From a checkpoint of a small model that answers yes/no questions on an image's attributes: encoder norm groupnorm, batches of 128.
Rows from block 5 of the image encoder, named by matrix and row number. Rows with one number belong to one channel. Each number is 500 + 50 x the weight over its row's rms, rounded and kept within 0 to 999. All counts start at 0. Numbers have three digits each. After the name is the row's rms in percent of the matrix's.
# conv1: bottleneck pointwise conv (encoder.blocks.5.conv1.weight, 96x216x1x1), inputs 0-215
# conv2: growth 3x3 conv (encoder.blocks.5.conv2.weight, 24x96x3x3, transposed), outputs 0-23, a 3x3 kernel for each
conv1.39 092:514479461509506496559515408561507461482479484460593426534504553458444577403406446461463521450598522513450442510552495439500442525387442485529496449413446506445530488430456488470501476495443490379412537446429464482510512558440548523517491572501526510491544499498482553469482517447493484548481449556532486486482552529431483507541469427495508509503498561564479416510519475518537506462514446522566449472532560496504476467458590475486470580586472452575548410580466481570441522463537626477466521510462458505522482466424474542370534529563492454478528445451461498445564570499508546498659525480497461462467558388499602470417399454413465521555536494475666445
conv2.39 091:466439449485493485514520472466507465499519536442448488608664667560636650464529542453477455512491485456463418487495494470517504487497433575583551524551530442447428463489451458486489465480504504583587503569624500573577532483478522513483501480475469472513486533498503508522501554520520551550516556542473479473456486485463498464569577551514524533495504485453529482473499465449495500494443458520463459487451438519501496482452509482457501462461466427447424412438427515479538448445468437402408583577559548493539520465503464474494502499543553519553500502494513498443517512462650642613606613587529549558581585553525493497454454433543539518515490523519496520
conv1.40 098:581538447553475463452475470451462472496390496433552553460452478531429432495400526531473519443518476524405515458447484501458497421464451502450486503437463468464488499428470502488425560506509468431492506487541572575489459464487484382451465469406512534520535515482506510493474435500499488504444489448408360527472429546504516468556554438478474526491500557547451398574571556575554568491528495497503512552544469582524459451617470519531681566541466463566604479553497535529401552556448563587498468532427521583527518489486524511494416481498484504537484487485519414587405482539486506426634482484479486497495532482518508505461489477540497521476398455531663482
conv2.40 081:540560570538538558508536540441487483429444474383433433468520471485453433429448422491535512506504527512525496497477493523523507515515501523499508415476452378409433528543540461487531469480491498515498446495487431471454590558521571550482502456466503581567579600557564574564509533523528559553487527486534523537531553518466500471404353406411405397427447456444523527450495494493485510593500488616528515634580511525531527498483475476461491562547556543516550523520528537542521565572558536543565468437463495483528534506478450462432506539498540556515551556569608593560609604597483492488440469464424479440513548568476497518431447432493471468467466502544499556
conv1.41 111:511476445517519479525494422530456482518596447507444472447458393411424451619532525489468643550554502490501452417521485515454497462488462488526542501493530497511519477459500506520452492463589482553550558509468497623496462531482525414507503429408457455467493473454414393461465442521486466528460418460477414487556456423512469588478456525409404427472497477467492403505491531549561595469570517475497541565615458493440487506549417545463598488514479527445481462433465475517516495519464462544496498440493503560481497446559576538478513496523452544586513533542575491514484473507490453503497611569455565499560519521538526493511648453547567500466580533688495519
conv2.41 081:483483461453498471460447465413409439486457466475474463426426428480463447495524538495502517519499490491489503424453405509533492549560488404448423416454429458392412396380413408383405475472419494477415464418393460453441474458441488444409424436413524515531499525560551561540509528468464494508483491511525533533498503483440401458400406393436433429410433372405459504465454526487488550517536503472498500443481464456490448491485467475442443518476461496470478447426421520553580500542581441477510457488498436468496417456466482494504462516515475479470511474454541480531542573547492514513496511533528550523451450485373452489452482513460500486485506473493478460
conv1.42 094:463485522501495558406451504399476457505448462474493551465426504428489408426404463515461515506570473505477461491615471545531511551490371485467419416462522537528561479525462527491465412383521473403531499531438467522478526452549538447502569495518525658608580538540573477566487535496537470532486509587435441572421412506530475482502494439475415483430588449482451460541524497530531600414491546469507546516603434576494512432452490504535562495495542439474519478620465503576465508519555470524516484482510488565580556461467490503464535577615466515563572493549430546484450530498461511521480453458467540510428471416540559550437443452463466538457473481486451545
conv2.42 078:487480479518508505492472479528553554468479476476501517590660638485557547434424486581579537545528577501505445515559533503504516453462499526463489411450459421463486457491526498460512443437461537594558501532574456470470483492485475493456463456450587612585592625581572581595508540543519593553432532542514557552503500519495528554490482502545520549554533534490491509478537472509520545509427473517507572491512543458454454459457468478472473384453484415403459423406425446415403477448427508472433534530555556522593583557546475500496544544512489504498489508441571489493507478497510513515534556543510539545562588534495500464491504480418388400452411444479475461
conv1.43 114:548487520493499519434478497454488575457504510603460536480405508506394475507425484500529470482525506413513429549491457487556544532487398523434491476444470552422464471516483479482447483449475459470528598585430525481544475443389518495448423549450524573586463452473485533525489466467456513528508521532411423493468552537586485464481585412540455515570478521493409398479460457552549533365432597469484546525541552482466557450547435432490610477465477484494496499476500507529477470568570503589537482516394519565535509531463518527381519592496521492490518495542576503460630623519559488515525583543468598493509440488478515551635427428478571520510499465471495491
conv2.43 093:512517534528528489501483450452470441465489495484494512480504510493524548517566615493550541570577570527600572514557519498537545518568504504500470522553567536578542396447450382429419362400434543538472544523481512505484467448405466494435455432409512506494520496518509535530471470481454444460454471446471488498503502516493543555559566538581596573603583547455482451496499494540572561461506532490524537453478509557572549545589557545565558449462479406440435402404429478463467462484472461484440461497470526577568569618615488545549537597566551565563472487472481473505524518526402454417411463475436495477537559511544555533526490493478431462494467509537516543
conv1.44 099:580392544570513645438503505490515568520448473510508467519565430455495579468515495475498488448559462482397509554516487465438516591445565467503453425429471463386534491484481464415474506570485512481536497510529459501464482475501452519634504580426524480588541507467516503437494465499483462496544541499501487430505475474453501472472481573521548560468502516524442493528544633508484460543501464437520483500433526524390468448375487502392514504449503537561556570527486548510557496466506548524498439535502470592563411546510437506432450494495350422412484525473401441486519536493389612468535446470527471450413444466616522511442442538453404520513467512461513469
conv2.44 087:498481460491479480499480473522568516501522542524504494607679655534595578489531485529548501581539499516528496508570484515565532490502485498494509458442449457466464492501481427458469432465460528613575513585576522549525551485487526478462545514443576576561510487546498461493542532549550562565564581538471436421394440415359406411534544567518556517525530493409508482493530507490520495474390409520444463580529515541521526542507545527563508452447445466432429474435438500461458525502551539598555505483537479439487465455492502501478558542537560585562496513490530529518555544561578572575512520521533545513577591581473520466456456404492459460449443471470464519
conv1.45 124:516475459476407489584530473575486459496515484475487503435458563497436450513509429575477414536478501503501455430514462495483477449433519559539519459516450448536492444476493415593524487526474611493495555472538435487515456513566456438525580444530477433599509479484501458462531440454577442555475478520549576426601527508502480471555503521557601585478461596555538557515544485519507495576509519454543487462607549543444515551487538526468480531520446566522500492560503606529433486597451523491516550479479480445489485442585471468498429482504450521430473496421455494406461493477461445456430487476455475437401519457514420350479734513506446451421492520453545528
conv2.45 121:435447448454465452454423437496504501469483460463470483582617599506513505436473470508505517507502523504511505532520518502511522479503507453463483411449448438424469415459458411413440386397416513525504517503511488506535513465391495464385480450357539551518546551517526510506479532490479503506432456468478467479477441462450429441480511520497527524506542530418458489443480522543541530473415448500441463521469501464455476468444501474465479440462490420423471448418450445449461447435477492457498450462486444443475428412445513524524550554524531540520519511470518529473506519520527529513492501483448467477476506489441457454416469462324347357393372402466428421
conv1.46 084:473503436534473477417447487455563429523485455445521504535515558484461382501470495436491553477470462463493479402436440460481452427485520554516526469467447527449454585489519451432495576468550466493481473549513488545513560423569554478427486405370530554608527487502509547460528526564540481443481480475467450448408449442431472429482406555507495462399526503511561509527528543521601561439517510495470586445597499568547505528487421514480459527495495477470552451490496566504468546507563470570477444443481589552510535473464454530420495603557518527545607432465401518487462506458460567520372487412463455462446521455449452364517548542517430552394481519437455527
conv2.46 068:563556524609514502563554538449479417506558471539572557560595517539554552506537505483527518536519552568531547530600580545539516500558540491550501500480449555510474467528500465476489520476500403404366388395351389420354589536496597559462606516496511532479453480494482511528450526537436501511390476492502460433481463490471432432471474471521515456485502502473429422420451397421437460550461501492488496540520586453434393468471443507519424545489500523500470515477446437412434521482466536489491449464505543474524605567617529510512556527490484470474537460465500497444544475485447502503446486467483505455447459477446532495459555458535514510568535507575487524
conv1.47 111:477481646508488501493443520503513591434526632594483520416459442550432472484525435544496460561423486457543492468471418426500495505433487478441460516483422435428536490467463473492519465532541510433540671602485566530557476639499474510428533438473528550479463461430484482433527489452520424449485405480550569499465603540555522471500493453470480410511504544465482490528462538465504502489512565520446490446574502551470526568486487456462478509463510444443439507424476489559513445588518479563560478444375483538468498495496447483485551546417422514382595535550477576454546597509477490532476489443524625540461498454484531519572509445488489502445453480491420449
conv2.47 116:479508503482475468478473469496473476539548521564594567468483486495505480556571565494488501500518560519519520557555529578582554599634585529469496548524534545558554461447460484453467503537540520526466437473460449453468456429455468458481435466486464442427442446454436436426517508526497479476496481483476505497487479499515488483535520507566550533521527528464497456522521468542509491488567557479593555450541540505570545485533512442480514430463456432477459461508486504539543537588534481548522439446438571601549642673635582591606564592559539572566455523550486521554534548537424437439494506463492518488449432383426430421419411398538471447527519500521516530
conv1.48 110:463453401515529463411395468413459516528485542526607515483465424525531490557466423525592456471535466444485435508538463562466435452435426485500452482407484506479543515516504515477552488503487418433468505524479526493485561452485499520637615521506544397443531465517519453468547463446442454579451514465436536461629428461576496499486466439438417477513657487453407442413525489497516486477483478532439497433480487452446475492465467492502515473540515419460448493399447520470452476426487471501526484542502488576598382454397474469427442558478508503498483559587469463555539474387431469518516487444453490377467548517546498478540530487435517495477415473515501455
conv2.48 111:545511468528510479549514489547571550524533552489516509501549544510539548537510571550535537553542526573520549524513515516538546556563581578571555578562538622579548590605560562607607534626614450465467455449459434453464441470568463459578490428513393405389397391403392397400500531519486532523500501472487537531454459453472449471499526510480483471504491467581550555585553499554548482457472497457466495466464524520522526508513533505542524520537567503531539501531521403421457425398440435470446550525556481491536471457505531527532518513523468497491497549572453465502480486460514489510452447447477453457569537517587541551563593567505516538517484494536517525
conv1.49 113:486500572487523537422438488436513501616550473546482565486483527480479495467451481474461370474483472486499513485538486464450500528460586501434461492552513417412493544502508500487482448556469421511448450499573474395444478534485474596480465585503473503415476468429547461565486422503440534510535399506518570539511545546480507530402464527468473547523553464440468582476491510477430515502461420487551488565484540540591531506476620476503355479454659541469459607487435482453661519517539484461506553519517461510528526540465446502524501480450489544475496520447541389547525586461473522515465472431466524480460438454459614550412454516388433449538505461460399487
conv2.49 105:506496489511492465499476481493475447453477436425443415452467480437460460475465478569524485508494496530493476579543538510532557518525528417417379472453435469484441492472439540489466540562500508482476494512487527535501433431440467495489424471470371359367361343371389383383536494527483435483443472465502480505513523528498554520384379410428442446404435444473493450490473445439397398460417418493547486512551559537507526491518519467506498460483473497474491486508494466471472525535485525551540492480480518519513521530517484447471472483471486473463487564574465507598438435475489443468488482496517529522412434507432484511462476526468457456445462502421436466
conv1.50 131:527495500435394598486522481499512502563443485489532416562504449561502479519468530548521434631496568464506562464544477445512504448434455515484480504539553498538420393451498452503402521436519581523481582509486455488526440471607483500456484465476445504519515510516441487516528539506526621458600478435506424422400450546526547507503521544572574458543434553561574406501531476487545561443501513505549536526524421543467487464577533537384539590555462521510555479535491503549414561617519562543493544425474474484413589444593451500552471486535609559500491622531465454534477448516456540456561558443531516563518544526495531447490451444482536564530482420514572448
conv2.50 118:473531511503568584526611596457483427482474456457449469459473495495528525510481484541530525554548538546550538542555519541559527568555536554535508554551516529522492574607609591612625550588563462498487483498494461513466548514498520528522528491483541537540543577540517553534493481508471488500473485471533552557562557540573585589443406414429423413431435458414465464494508534499534510509497541515462527473429459500529521488465473466463451570593592560558543491519512503507474512501526506474504508511524506526511491494517429438448464470450468449449545523524548550523586578534488490504511535517505520514497525524475501483452472457546641624608650653566598590
conv1.51 084:434471452503532493526516467604505486507591389468533470457585549446532505436415561441412421652549511520609573457530488388448458483452458456437450514521532468524493480498537499507553471476493571478483452434474361462496440450460425548494425518444454383482435449468424541455522467460478558518509435425502549428531467488539592464489468494510472443482586444469426437498471441385553454508556448464479507518507438521452424545533459470456392533449541480498485488500468490458494485520486563539430487516496452465525527475565484455551510530522500571520503544417407389555476533507440528506574496544464488495506456405525592508488423446398492554464554435497487533
conv2.51 092:515501456546538504522539527460461502491489524473463488472454414531540479548560497539505541590498543567544565465491500471506527472512516465470449467460480464479481458456442555524489626615533511476504481524504505551489450509505477624604467590603371386425392355357367348373531539530530567529500511484477505501429463473476446479523526522481532527507522500487525486573549490501418448431442449460482491532582565541490533488470540474512528505539528536567512521518500516556555485498512471489526547570573550556517465459490500527485503508516497523527566582579480556505441447459428417392435423423472473442434433452510497507511569578517574533506524543506515577
conv1.52 088:433511431482470556461496460483522459480503591462385469458539457453553431522508429566523487401551441456440521482500498557536434503498470502452469482440449483530493484490499488495512485597435540474497518458531465454472439523461468599514468519521430416496569471450526456489501507426484509459496501508454592449547506502538475452406517414532565589464525439512461427549547482446546461459635468370496521574422532614427505444443482477486471523395548507460510644508450519446579508522509496449514455510518461574487461458432500462427534487525463486416484433431451427497472571456435595520513462563453524481476416429555559456374549443436477459565437460409465534
conv2.52 082:498469453493480423492466440448479479441493494445464484662577608597532508515478523548577523536514479486468491523516523556512528564518517582550498509515506482466495506461427567567468565634569527554521495573519463493503465480512448467556451457516461422419399413417432422381496470472518478469458486433562558580548519558523510569381402390443442430462445416504567493562518455515418391495464454436536568489581646456472471425478506475495535492501499507525510486465490460472472461476519511535577512484526506523567510519547530459436549521499557498467509557660443478601425446483465453471450449452523510496515494517512480528462452533456470510455475533488506541
conv1.53 113:435509394463488537475479482533493634470493435550508439472515542460449439463484394576463480535550518482478540438630442495445453418466493460520521471379489492457504447439428428556503389538447573454425578443426490485441542551513466467572452482520561502549446470437486515414494429499515507570408495505543503469498508466544566465563469449488461573489509603592520496530457537445434397537446457595534428493434498455357473479497476511430424405475427457458509411466438470474493554496451525526520455512465505498440427495465505484450512527423467511438547486530485500460499497460532416551580583429456512423502531515469550434441503560469508530496549508455584477
conv2.53 108:394420440423429451452434470492495508498520522456478485589657665600605650491545574479496507529519492502466485485517475477510528467457496626647640579604577542583566406459459450467484452485454490546538469537549468521569513473449529501435525478435493473472509497512490479482431464481393433461426474463445443473469475463481506478567567564528528540497506542447501510488488509521510520479460461499434443470401404536501503460480462492444444462440465417421438432413466528506535484490506447476446551557526518522525445449483485446443491461454477430455504475476496485468536501488541596558479541514473485465455536513488486474496494464471475467457461461463430436
conv1.54 097:373485466499490537593417451473573439503365465476483514440367501443375566518512556533497409506459534401455538541449439522471491525500535575526481567390523515524419390449504513492505587489513538495505382488478461467477428550509604353594506514580449465493470457473464492463478484445513517505529516558463464469460506523483537490460438542554606513480394488521411460489541442406507458600580461506501540550501494522445543498455544511517494521465530541433508551445478516443491515597544464455478553508484465481456610599532471511495494483571480441527585485469515475476557500493482568493474488382458470509424457513558509473472550497515497529481440415446491533
conv2.54 102:439440434468504459443452480501516474523521492521487530495492541487495500511536508539512510528527501474503482544537519560558505559552560437453449460468455472508469468479459523540509432531518500515493507526534509518525467470507508450500516488498326332344372414379404418397502530527530519495508513482456471469474479497491480467481501499469490468480481465624527458523430449477424432440508481468548546431439449424417436435443439410430426560554542532547535518513526457428419448449497491486489483486460463441454447435429549552576544550531506509488463560657458442474520472462566541526564544542532511544417447473434439482436464519472488524553551561607610549
conv1.55 083:302495518506484511483499560505472535489510498433433484456435444502632476588560404554503480506462529507485523517463496531498468534511506487463530480476465555465518502482439469500478445468430460358472414484416483446513452461486458529563489569499443474461554380488437471494404557473439544528535571528481507460489481465462444487478536508482506536552459527555587512438433475491474480441504398415503444487515462518475499412531529450563519587408517495509505468455527396461442507438454543576417468444478424436487517484440426464394486528509434428440495561434535431451475545465464494470518453525385453485452482452620531443430476421470439582531502507552583564
conv2.55 072:502501486559455481513494514459478438453461444447421431601647711549571552509483545510548472539493442430441411530516485477492418502485465582556527530506463439420414551528478539538517492522514553560492567552540468548487443457483462505433449461453486498516534544511550524532442473391452476410426470424508499490511473473491495480546487511496490454504512440486535490546535499567591543495503579507498526512456580419453486427420450472463531500483476486503466432518479459405473410421427475431413589608633568546619509509511420419460448475471483504538433489440471510474451484468531480487527476469501449468608558517586523495500450466477496529471462542514526568
conv1.56 105:452524414521572433491468540478568507424457445482469476463510517481458529489381393448498515487471479490496380490572498517424520471479506466503401466418480423482489466428457495509495464439458459435437572381413549540399532560503458390530447516410492531514509403455537479488464552569490479506524485546399471495505484519499587474492461518441468377464464476490421506465533450509490487487510419458491504439499520458484490416477466524489490460524522421407397453464538460538501504438556427430465462519542497508466456550463480499433448522440514396542518453405469531427512560371467480409593549463526453529472613478533461479374547500431498464467457512516538416
conv2.56 112:462473469481482498463514508469470471536542536454506498613632650626649648496527539476508506488503523451472461456446442428488446403420410625619580506564524491499464424466495480473493471498530410466513425463507452499498467432428490466424483472455467471437487457427457420437445459482460456481453499472469494496479483493459466462586567561519526566509537549479516576512562579514550530537539540524526521502474508548536555507496496460464477466439435471451479465453436471508470450468499441431456560556540530501522507486497442423418424405441415409414526517524535513507530519488586556544541506520478473468579617595515535527505487467553548538540519526522495503
conv1.57 130:518466457581445512547570494540469491573496495478502500525513506499500568540483602497544400464502470481485539527481503491465443507468541512480503436454444459490625504483486469478481464502504462536450472431562456457394513466439480510502483580463499443480445502449519586564432445469428475511470531469461571476469463499466460491488412514507572602523508469596433468586555485383531553525522523451589494557478526520433478483625499427491430524475557484619609526553487544450481495507454622494447483530428458541574498565500507479472391520494419421571494516419506412572543477520446476430516417488451396458393556501469547483385493468464388461510425532405528488
conv2.57 100:493500488512514505508543523535500497498516498454468480411495519454492499426457430554535528527551507524510525501498501523516512552522497374402418410409410363396373531518519465485498442457461510528540486545535514523525560518514544550460491497481515545525560537561549542535503497468516510477501496499459491459448472453456464431544582583539561554535535532443504529480553522514556549572461492576448488563458511507516543499524529483491512446457427484495471452486492577543545562505509526503526641573588578530545559496513630583578618580552670619608514502494515528537519534528579599582553577582535518535580581534552581543501507526555510540527507536514524533
conv1.58 122:401515447458535503429497497463556541450446508482467478457511562493391518424396401483443586475429437532492398445660481471519485445458483502504428475432498425504497523450414506424503402382423424441402583398493497514447574533423474462438501503466479502570435436547520427460388465507480526466472466491453472524550513451474426466562450451517453468507477423499489549482472513463470508551429435466546419425535482534528533476473476507458510420454476462453449477545463506493434557462515520460474478534484499418473494417408454465489479495600487452463428484493455458475538524508510478474588464532479517505487575424582477500424513445460465576470486472406588451
conv2.58 115:494449472483468465480477479479507508471514508457456478658673683608678677505526556501483475501509504471474461495487505488539527466469481614648648563603593561593590470451452483481478484475494430498534454511513463484527523456442531482477519494486521525507516502491507517478486479511504517520484530520497517479483512484470442453619616616568563586552557561472499514508506522519492489525477507526504535551502517516535512456483460422458483471482463469493483489516482469495506487459483447448437563547541509489542514473483484465458455459459459435472496504487511520511505524518547526502505497477483458449577638645540560548490537526513481502472475455447429466
conv1.59 096:445441472520535382541570490479409515584454380451516545409480460568564515567554490540504451461539522423450458481418468476452567485487507512431507491474400527402534445447472529428505483556421553587502460451660434420459453481531441435532466535539462419556519477415471452419435476475457420559500484448516512411555477470468550513479494707550444570533473477487494457469490552444509385513458456502483522537494494524525517486509484482448421529432564478453436521507425497462535513473544488471460467541540482525430461475409533552569513459491514525456569513515535523440456504492477407526528504503441514465531469427533452559549552558559458397505517527472488515
conv2.59 088:520482462488488499486440480506522500509520508538523513425461502392474474448466453484442467450470455481463478524496493522510497538586515479522482478490456493451471511514501511553535549524507547580544511539526479526492440450436484476437465485428362348377381400415402370400362422430423484432415486431602592563589603553585579535463464450511484478462472492569507478506464469485457524449447436505563530512509483504485492491498516505509499571551543587570527519536509431389402465432417454452422532578573578553552488493496491496515502478469431435439544521532473479502457469478484457483530524504519548527393480498411472516426493531481471486475465490490484479
conv1.60 078:450497532449471479506509525550413423496510538425541480462473517489486402415448505500454397513532465399417566520454461530452507493501524452423436483462595511459544470508444413584530532475527471524594573483564523476517481482460544427450445435476505432530533408526507515416522485479568530561479478488494511464527467510454528473560460558511393517495562486516431444535550452438647618516602506473551552484519471532494401551453474491518524546550526505504504498520464543474508546522396476486468428500498400439485420518514537488427465558482471524650548501556505402526545550487479478521508483557556478493452547587616598455479503528425390486549516541583608513
conv2.60 064:440432443467490481433446473493496456481509494432455413392386439421414466471487451508505500493484480480468515469470436520472493520516455449471403453453482435485412436395432510493504482512529430442380437428399412407436553475495491485498512508441326345379398369397419384387517485478488509469509503480569571507532570548529552556538453438515439452516464463481470469430467462419410455514451460517506474541475505497547485542559567484523485537508489514506503498512525512466402491514485483468432539530520502540517516520526468431490500498471528471468477496484436431510539468500476502473437432445458520472432463514411502474418489529512501536532496484538476485
conv1.61 090:508526463574412404491527457517464526555471445466420646490510501449504457536498490567417487448582470479421541453480444453443515510454487487520549447515470425548481486500471448544467564533455631487510457458614522457458415536530470484447592444540530509514534528423465541457573455469579553541494524498487529494521464502541430560494458566517526564503497470562487416556610497437526472536478622503541495489521487526444477582545506497427542551478525480548525507566513558589493567616475574522462520510475447437461470421604575489561504547527483535552484501534422472452479490533413447466480490617437499425494562497595497477544663522538454495418542538507562534
conv2.61 081:459414401506469487541477447522521483486496485503520544474475513463476482468470408515500545507493528513483546544553543555566502581501525436460466408396418428438422476490501491476484475421422470494516480508508512490475500493460497497425469437377484484493521503499501518481445508425419498476407436445476458463529485480492520477549519534476494512542518529493470478431506510540613613527497477562463446601519503525512523539525514526502502496505540439406444409437456492452514504470490511472486537536552496444487473454411434451468508472438458456469527547556528549554499507556471503472501450457470452443410484519407493509426477489383320366375371379405388373
conv1.62 098:518459471561444431514454521550442457425470570490461582494583545500480452602512478427536523562536498506509515483496508543514481495463514437568434453578482495542518509536494449470508499681560458438492523506600516473483482507571384575668547475490483523595567498512497518479426448518551464469451538540539510556479534432482496540506477477441452573442499561522471452513584440542470512486616376475591472506538510606489539556496514583606502535535523504405411534515566603609559472531511434498572442564505519474438493474512490503480563409569452573568497481483461490458471565520472484554520481497452590478391501444570464433515519494488499484511468490508491485
conv2.62 083:532512511523482518494479464557597586504510519464512500651640634503485521416402392564550514547509472483482517585557568526459512493499483543491471466439457464460480534512482482449443500502496470563568501531537522491521513451487531470472498477436443413393423404375419401384462500515485536511426456486507572549536547560513543527414432447431478472469505468510548528526559492497485465455435417472463487480558588451502456464475465484496513487516519515483495498482515434422409467418459512504480485528532476477536495467495468423448457416465412438458525552592467500568406404473510462510476436432435437413489512534473479513431550544507453426480430395487448450
conv1.63 078:607489530513506460455521507482506405544446420535609538461472548509494565537423534455543531492525506412486493497513510485534404533434495496474411489413475435443420500378453500525444457554535522605497499506653491461452556464499506538493469478478433436573487503439447474535507492411443399570507434512481448471470505554483499616545509476489469493564508592546498596515444480564562506381475539503490453530500496551521503481620419508515640557577498460452499439513526525602538523485541530501497502569431427559466416537524563474496518552494559406548409533419512492547481425499465466471478604436461478479535477456448565530514519535432530503532509475539570460
conv2.63 068:547478460540507528503525485531479467497517530490518463427439494464503536426459512448487515434499486403407413435493472460497460474482460437475455449460484457500473550596570599532564520462509503535520529567547481515515507525532558524508515451485555541547545550536560585578472496493500536508481552521498471525528561532525555595500541498500551562481543502449519538467573570509541577631544511585556543544507473515551508471517517542505521492503458467465430409407440575550569580528580553485536507489500453432504439428403419370401465413432448394476563530426567562570613612604531592612533545571544578551404503491447494475445491521483468482466534512488484474
conv1.64 088:586450548557528400492553455490432489467494474452484531480493477446360547572512465459485413496457523485539503513496421457544553492476444430485485460500497473517478464417478433544512489546474592499469562438484406493499418418429398473471509589576508370444462431472475498452527458473544468462508544434441511524573440443513531375505430431560511537374521519466455473562518551463560608446488514510498484406537535520457484469596478525483608580505462417461454562503505458458514435504585498515480476489504560450511617480581517540460529483490521429444523453533498501509639607538464503545484518502474489548545450526507622507428507448524493497528456492455418518
conv2.64 081:465487487441477519427431436465479454499492512431450461485509500469523511435440436498504556504491510488457519534552508560557516572549530441503477418479437433456465457460456511467453467474441476513506491529500507498495405519571409526598417462487404396400353406374410407431517506486470542477419440396475502530478468529482475503505553538523569522525550531610571556569541526522486523427432396504502490461458464563579545548550539545515538518556577496507541434425459495502488458435483430421475598575601573532549493480513459457488490487529480475466462537572430482489483454490472468483501520499502483489499525566557583593604607622461514501464439488480491518
conv1.65 129:531458431385453344460512386501475496549488473517508417445497462490454512517465590521432494465527354423506440452480419465491483448477493420476450471437445500433507438508533456435477439476418422549486464530527458473415459467454435472431436497437467496519557534547459452542493457433468382462378492521471494482501462428554532502499529522477400514444485522526493482578513480526522495508562536484551553473523495587517556488566492543496447544553448461501553498579515533487492535499539565528530452510426528476458354480410512547483504475485532541577475513536527505521456463428519319444488517460420469377508509556509481438556498515523521583382518527469483512
conv2.65 089:523538525555572560527566569497500528531491535513525549453501508432433467447443441547562566526572560557593571527572533542555547518553486478495513530504554536524523499480515497516516477509495493515448484511457487484452571534505588549564573561499566559545574572549562514527437452450489466437480493440466452467489512510503496450466419423476479454514487475514519548533559546557597551399363459461475509452497526479488475524444502447452455492480531466465498450459491492469477484457497463452454463449453407403428458435417375363386367361368429407412501516445506537510513502518481531525491483503464518507490515574469520543468527525530512562571514541611594584
conv1.66 094:526506527448553480531438439579459448464501515468488450452457475428368549467464514473473536492525384523523404455497436532518388622503529529613425541456455472465483398516524564584572432519502520432455475497529489474540482520455503470568521586448473461417433379463438494462503418401499433577478528498515596478634452407475462451484484499498471537522484505447499526554505440425541602571563449465457514482545480543467537528512525451413446422529610495488415600458511518436531470479466478492466469462436537425417473543479528508510444492530483515512492497480484507496611592508477459430507427446517474472447494527551534469455478413473479497466438495483493591
conv2.66 142:465452479476453477471456445463477485476518511460486477497523495547550555556578578490479489498525498484500498507510505518515517521526526484477487459482454467470453447422403522522453530535477485511488463494493497513502416503571411494608432492553355337365342344348352361359463485461465466455487493505476492487462475478472458462520516510511529522477497500625600498590532432495451416426476453501568565490558530493494487490469490477468490553542541537555573535535529531504488508502499480510489478480468461464460446448439472485492504515518508489479484593626407457542409409429492506518516550529535524524452453512492504564501547594531519508535521516506502524
conv1.67 104:553516497522553510474442618612523564389418543485411484463506519517492438451607471554417457538500443466499516484472404441412493532509569474435410476401442436462476574495457528522453496602554471558508476535431499494525492538393434521497473464457606512498563498574555551457557452498483571544568507498563522433487471522518475516520477521473509543508505505445506509488573548466505608499577538477534511576579470583557532500519565529533558521489637556465420567484425505486551554466433473480457451543497436502489527479479539458558603475502437504512510473461557456542478547457450553405496420554490431498410459526530555509539386461384421492539448488471466509
conv2.67 081:451471482501469469460483512436423400444454455461444448443474493487481480469490508513497485490486517446462511522494541522486525563556525496465419482536477472514467474465463459471448460461461519522498554529516547542537541477445553474437535492432525446461494454485518534484422449502415449476471470513609650592646635589536585537403469420416439406408445418418463463421448452424442497471481463508556548497558586470487477483504510463533503415451430421450442396417459502495424524549474506513461439454457527554523502547501467479483457492480496479476517577597425490524452469499488466368492484458470471441488508539488583580551642592457498535451453494481478517
conv1.68 090:465497448505508511418398479524498430526518466496503494559416394446470534504488517521536456577564414440449464443568446447459572534486331456558428526520492407517485543484534540522487491472499490518526463453613478465455511538381449563503533512524452440489460582441451494452498453505572487488435479449446545443539531421497521511458468484481422478488521444468425448550542486517502483436594534552479528519515491568490468489543455452503495464519615504554421568448457455438517497456539444494518499480506451539512346570544509444454434457565429523567506555498533414451696607450524506489504465460477485434525469565575556517470438458493457495453413507484492449
conv2.68 100:560516520539512487515491492537523520530535538538534537396429413495506497547564573536531528543510548518542493571541549584577560583613586481469446453451419440446410553515458563595491557598540552531553501490517519507536450551631410554639435484557365376366389352389405388393487511532454485507466492509468491499448495502448480477506557527549547532536528515517525485533496434483419442481467437495528477508520490508477470475458461474476462515512521490528525489481498509550541526601563498551538491500506491505516483516513496497474495497484490481480476524535463460522476463450504491481551502501553490493381414512422462545438519580577559516496476484467434438
conv1.69 120:535496515567456477456528444456527478506454453488539497556470544582476439491466552604442474483483505431458492485525489445475459422446450485466506441474470506485484504446482437523476476513423524557405474507668464477440538470537420468491447401529527550633520609498462525558559530514524564482514581469490397511453501511509535560557538508498434591546568587579540529555518561562516507484522465504644588473588524527516483422495471517522498634560457470507507512550587591592448539534507626467570438551494431481510504458510481480501433485465522442515478521452460455482443406498491442496550561475470486480527614510579481451485561556561563470528519536488607521
conv2.69 096:446448481458451478427471444538526504515507501494511484481501517448499504423419448483472472509502452534492477520553531534551525511529485559600595518534533504546499552551559483525507494471490493533528482551536470542513532548511533544466532516493517529523548566562523550551448456415457495447419458455470458462486487473458463444501534474527483474564513493540549551528610577541591591584463485604459454599498470398423401446409451418402460561563579540553536547520550478460469501441425525451456487439445478402427481419426410346335422408399472468445509493496568552521563530538508516497509505489510488484535554563478492521448473420429438490442409448490446451
conv1.70 103:540442493444514538498480588527466453480497484527458476527432627567577594506469480562511531424641485547565536438616570514470501529465506498455465442558510447487490529455416389449523421425530548469469492503587500524448521424546486583451555540495504487602471414482539458517462525538472490540507450520453523541421464539417513482517517520491626628541518513565464553493460491530541505555510482494564427482507510503493418490424522450507584503560449460528500612534518586496525432482507527556483444564533519538533499541414457499414491486516466424532496522449481493498456585443534509519566442461588489541423543443570610552436401538419468447503566482533567456
conv2.70 079:422410477450451450490461486497509548500532497454485472564630649524609609475512539434440389465467416448444400516560522494535511525524505548559547466489482490467444432422463438417425405434457578612589568617610568593544452473433494431468490458466414420425437449466424427440511533533495537525488553534527455475485462425460490486595587576521524563503516523445484468475511451477485479495419407501425446549473476503503517491472499514506525473483460494487445503490468554447489509473488512457440548535508522482470524423467439432451496444459522507459446461420476482465431446455554523548524522528469534527502562542458519460415477489495460492500414489527517539